python train.py --spec_augment=true --loss="softmax" --encoder_activation="gelu" --encoder_head_dim=64 --text_encoder_layers=10 --text_encoder_positions="rope" --beta2=0.99
Rows from block 9 of the audio encoder of a small contrastive audio-text model, named by matrix and row number. Rows with one number within an expert belong to one neuron, the router's apart. Each number is 128 + 24 x the weight over its row's rms, rounded and kept within 0 to 255. All counts start at 0.
After each expert's rows are labels from the 100 clips, of 14848, where the router gives the expert most weight on average: "strongest on" is what is common among them. Only what is clearly more common there than usual is listed. The data: songs of 200 made-up bird species, synthesised, often over outdoor noise. In brackets: how many of the 100.
# router: router (encoder.blocks.9.mlp.router.weight, 8x256, trained with AdamW), inputs 86-171
# up: expert up (encoder.blocks.9.mlp.up, 8x64x256), inputs 86-171
# down: expert down (encoder.blocks.9.mlp.down, 8x256x64, transposed), outputs 86-171

# expert 7
router.7 [144 115 110 155 128 106 123 159 153 143 139 141  70 104 176 104 158 133 134 130 126  96 143 129 113  95 133 144 148 134 137  98 129  87 107 113  74 152  88 153 132 167 134 159 122 132 121 156 103 105 168 140  90 137 151 131  86 102 124 105 128 103 147 120 143  85 122 130 123 122 152 122 165 169 175 138 128 159 121 129 127 153 120 156 105 144]
up.0 [150 124 149 182 111 137 121 140 150  75 140 142 156 151 148 122 170 115  97 104 131 106 107 152 119 120 101 122 120 143 113  95 141 168 104 121 100 136 149 161 167 153  82 133 155  77 106 128 100 130 133 111 108 151 128 133 158 123 163 109 150 169 124 148 121 129 141 132 127 156 110 187 138 116 147 150 129 135 156  87 107 136  88  92 107 123]
down.0 [147 129  76 130 114 132 153 105 111 116 165 100 117 167 129 149 158 119 121 159 200 152  93  93 110 112 132 139 172  83 133 113 178  87 127 115 129 157 142 109 117 108 121 122 123 141 127 124 119  81 131 117 148 122 114 155 122 134 118 138  75  98 151 133 107  55 154 131 142  96 110 141 112 111  97 161 134 127 154 138 158 145 114 102 143  85]
strongest on: pink noise (71); upsweep (52)

# expert 4
router.4 [156 110 105 111 119 129  85 130 106 127 164 143 148 136 147 144 115 172 147 135 136 153 111 151 131 194 126 179 149 135  92 131 151 150  80 121 165 154  88 142 126 143 129 101 170 152 109 137 138 107 141  46 157 155 144  89 134 131 156 134 123 163 150 143  90 142 145 119  88 143 116 165  80 133  86 168 110 107 153  98 117 118 134 134 113 105]
up.0 [124 112 171 134 159 163 122 178 161  99 155 125 158 103 108 112 112 149 111  61 113 107 110 141  83 126 144 144 179  81 119 131 138 148 155 110 145 126 113 136 179 146  69 144 164 123 139 137 150 148 132 131 137 199 103 100 124 133 104 111  86 109 143 162  90 121 111 147 141 153  95 142 123 128 136 111 142 157 109 113 181 129  75 179 102 102]
down.0 [141 100 110 102 110 119 184 121  94 161 104 127 107 155 124 110 117 113 143 142 132 143 117  98 122 176  73 119 148  94 152 140 112 110 145 135 160 117 114 142 130 135 125 141 102 137 105 113 125 164 112 134 147 107  93 120 107 138 166 114 119 120 101 124 155  95 156 166 116 144 141 157 172 124 135 167 127 128 138 184 151 138 106 103 124 185]
strongest on: rain (100); text has "over" (100)

# expert 5
router.5 [ 78 153 132 157 148 143 112 149 169  88 112  87 121 147  93 101 117 122 107  93 134 110 145 149  86 149 137 146 160 131 106  91 182 150 130 114 147 128 171 113  80 121 117 137 175 170 123 135 133 125 113 128 145 107 119 129 134 144  94 106 122 128  83 124 118 123 142 176  98 139 173 139 127  96 147 115 124  79 142 119  78 127 116 156 132 118]
up.0 [187 187 112 173 179 124 152 136 103 117 102 115 202 110  94 105 134 166 118 141  88 128 133 140 164 138 176 120 104 123 145 154 114 148 163 125 129 134 183 103 113 109 127 113 103 129 120 146  97 103 124 178 134 104 135 129 132 150 125 151 158 128 145  96 123 144 135 137 121 112 136 125 167 128 121 109 112 148 110 179 129 129 143 201 169  94]
down.0 [122 116 121 154 149  95 133 120 142 124 155 150 137 147 117 127 102 130 103 134 132 101 127 146  76 146 181 140 114 102 166 112 124 105 165 127 102  97 144 165  64 153 125 137 166  80 106  88 130 149 104 119 143 118 149 148 109  97 124  77  99 195 142 147 109 158 109 161 104  92 167 143 104  90  56 126 153 122 180 123  85 131 100 108 117 151]
strongest on: buzz (75); first syllable: buzz (45); wind (43); rumble (28)

# expert 3
router.3 [152 125 175 124 172 122 166 116 142 142  81 118 120 131 121 129 127  84 149 158 122 113 139 139 128  88 140 136 124 118 150 151 116 152 157  74 110 142 113 164 152 119 162 116 120 133 127 120 150 104 146 150 142 162 145 151 132 117 111 129 121 128 135 142 150  78 128 120 111 156 151 127 122 135 124 106 182 140  88  94 148 127 135 133 129 155]
up.0 [ 92 101 101 170 150 137 142 115 115 148 147 117 135 108  96 103  98 148 134 156 146 128 156 112 146 125 129 141 136 149 132 135 107 108 106 117 136  95 118 147 119 133 133 113 127 158 135 140 113 108 117 132 121  95  80 160 138 164 157  61 144 168 135 107 168 109 133 180  90  98 158 132  95 146 181 121 138 128 141 115 113  89 121 149 127 126]
down.0 [ 74 104 121 147 132 142 110 156 114 120  98  99 130 131  99 106 122 113 122 128 111  92 132 111 143 131 164 125 119 146 112 135 142 177 117 163 109 131 134 178 100 125 102  62 170 140 102  92 121 158  77 136 156  97 122 112 161 152 129  68 163 138  93 103 182 164 145 148 124 118 180 160 133 148 143 181 116 125 106 158 121 117 112 141 119 136]
strongest on: reverberation (92); text has "room" (92); text has "reverberant" (92)

# expert 1
router.1 [123 144  79 129 147  95 119 126  82 162 111 166 107 158 153 147 118 123 124 103 144 119 145 164 161 126 131 125 145 127 148 126 119 106 125 166 114 145 159  87 141 117 115  92 124 124 136 146 140  84 120 112  99  85 132 125 126 118 131 130 109 162 146 113 109 144 156 143 119 136 153 120 172 165 138 133 117 159  98 163 137 113 172 116 149 156]
up.0 [ 89 144 118  94 114 137 165 117 124 134 111 115 155 153 140 118 123 107  87  90 113  82 113 118 124 105 129 132 143  93 125 145 117  68 128 115  80 154  87 109 149 122 109 140 151 114 148 125 143 121 128 146 152 136 179 154 168  99 124 146 131 128 166 135 124 150 161 132 126 149 136 105  84 137 133 153  97  99 107  82 124 118 148 102 143 136]
down.0 [157 145 155 117 164 145  94 156 111 156 109 150 156 111 117 151 140 111 124 106 126 136 148 131 128 177 132 155 141  78 116 151 124 156  99 128 145 125 104 106 141  81 114 102 193 154 130  99 126 144 132 130 112 141 130 113 127 112 142 134 128  74 107 138 118 124 123 108  85 130 113 121  95 159 135 114 176 121 156 155  92 114 145 100 123 115]
strongest on: reverberation (96); text has "room" (96); text has "reverberant" (96); steady whistle (76)

# expert 2
router.2 [159 114 130 108 114 162 106 149 133 118  94 155 155 107 127 121 177 153 159 126 129  91 107 105 121  94 128 133 125 126 137  98 125 105 109  99 125 135 104 105 135 122 139 141  94 166 132 142 153 154  90 119 124 119  86 110 112 134 125 129 124 142 102  91 130 163 136 132 140 151 117 146 155 157  95 185 144 130 166 167 107 116 115 106 141 141]
up.0 [122 106 134 130 105 127 135  88 155 157  98 128 128  85  81 120 148 158 101 179 137 157 139  89 157 109  95 145 158 162  94 119 129 125  86 130  91 136 143 105  94 134 118 133  93 112 134 135 136 168 127 130 104 134 112 106 112 141 100  88 149 151 142 107 139  54  86 109 144 126  99 131 149 133 143  87 117  89  82 127 126 150 162 187 132 115]
down.0 [148 147 156 127 142 127 119 135  97 117 135 150 169 105 142 117 152 114 111 114  99 132  89 139 113 164 152 117 117 152 125 115 110  98 121 104 155 169  85 125  91 116  91 153 116 138 140 147 117 108 110 123 131 118 129 116 123  88 158 122  93 141 147 137 133  89 167 126 119 172 102  85 135 133 189 160 139 142 197 140 132 127 117 109 127  92]
strongest on: first syllable: click (26)

# expert 6
router.6 [111 142 121 105 121 100 114 119  98 110 179 134 135 161 154 143 125 147 124 121 162 166 132 107 141 142 131 119 131 165 123 112  96 116 124 158 163 111 117  86 111 156 117 176 133 119 127 167 166 120 110 125 158 115 118 106 122 131 128 110 158 115 158  62  85 163 172 134 160 109 127 125 132 103 109 155  87 158 138 142 147 147 142  97 135 139]
up.0 [140 143 147 149 109 136 113  80 123  97 137 118 125 175 134 130 148 151 129 133 114 103  59 133 139 128 128 154 162 123 121 113 135 102 152 135  85  91  92  80  88 102 191 124 150 120 113 101  94 120 110 129  80 123 105 106 181 143 105 182 107 116  78  92 161  88 122 100 116 101 134 119 156 137 139 157 122 129 162 141 147 121 133 165 139 132]
down.0 [129 101 154  92 149  97 166 134 118 101 151 135 118 165 134 100 186 129 179 165 176 112 151 161 139 154 135 112 141 112 129  98 100 137 175 101  93 173 131 114 139 105 113 117 178 111 134 136 181 142 145 113 149 133 147 100 141 120 134  90 114 138 111 117 153 165 147  99 152  90 140 125 177 136 105 129 113 116 146 178 105  85 157  91 149 136]
strongest on: stream (79); muffled (low-pass) (38); first syllable: harsh note (30); clipping (26)

# expert 0
router.0 [118 115 178 147 155 113 165 124 161 115 143 147  99  93  97 110  98 138 132 142 109 112 117 125  92 148 133  82  71 167 105 147 107 105 156 124  83 107 128 112 118 131 147 151 128 130 145  70 127 182 133 156 114 150 158 116  98 119 180 165 145 119 110 145 149 129 104 120 172 112 129 108 120 103 123 130 105  98 162 116 130 141  99 129 113 117]
up.0 [115 116  99 122 146 111  89 146 157 136 109 107 121 114 104 111  94 108 110 198 106  94 115 131 155 152 151 142 108 129 144 114 120 133  98 134 149 149 119 133 138 130 136 164 108 107 114 159 117 123 120 143 144 116 140 123  77  96  82 137 204 144 107 110 115 131 167 153 107 139 133  98 127  93 163 135 119 152 144 150 123 143 110  84 143 138]
down.0 [114 122 134 140 145 125 108 136 166 120 192 128 107 174  82 109 154 132 142 156  81 193 136 144 126 125 212 114 132 125 140 109  95 155 129 153 160 141  97 139 123 124  94 100  95  79 131  96 150 151  95 140 144 109 103 125 103 140 126 107 121 150 152 160 152 100 133 132 155 112 129 133 121 141 178  93 169 111 124 114 132 161 117 135 116 134]
strongest on: harsh note (92); rich in harmonics (73); first syllable: harsh note (63); stream (45)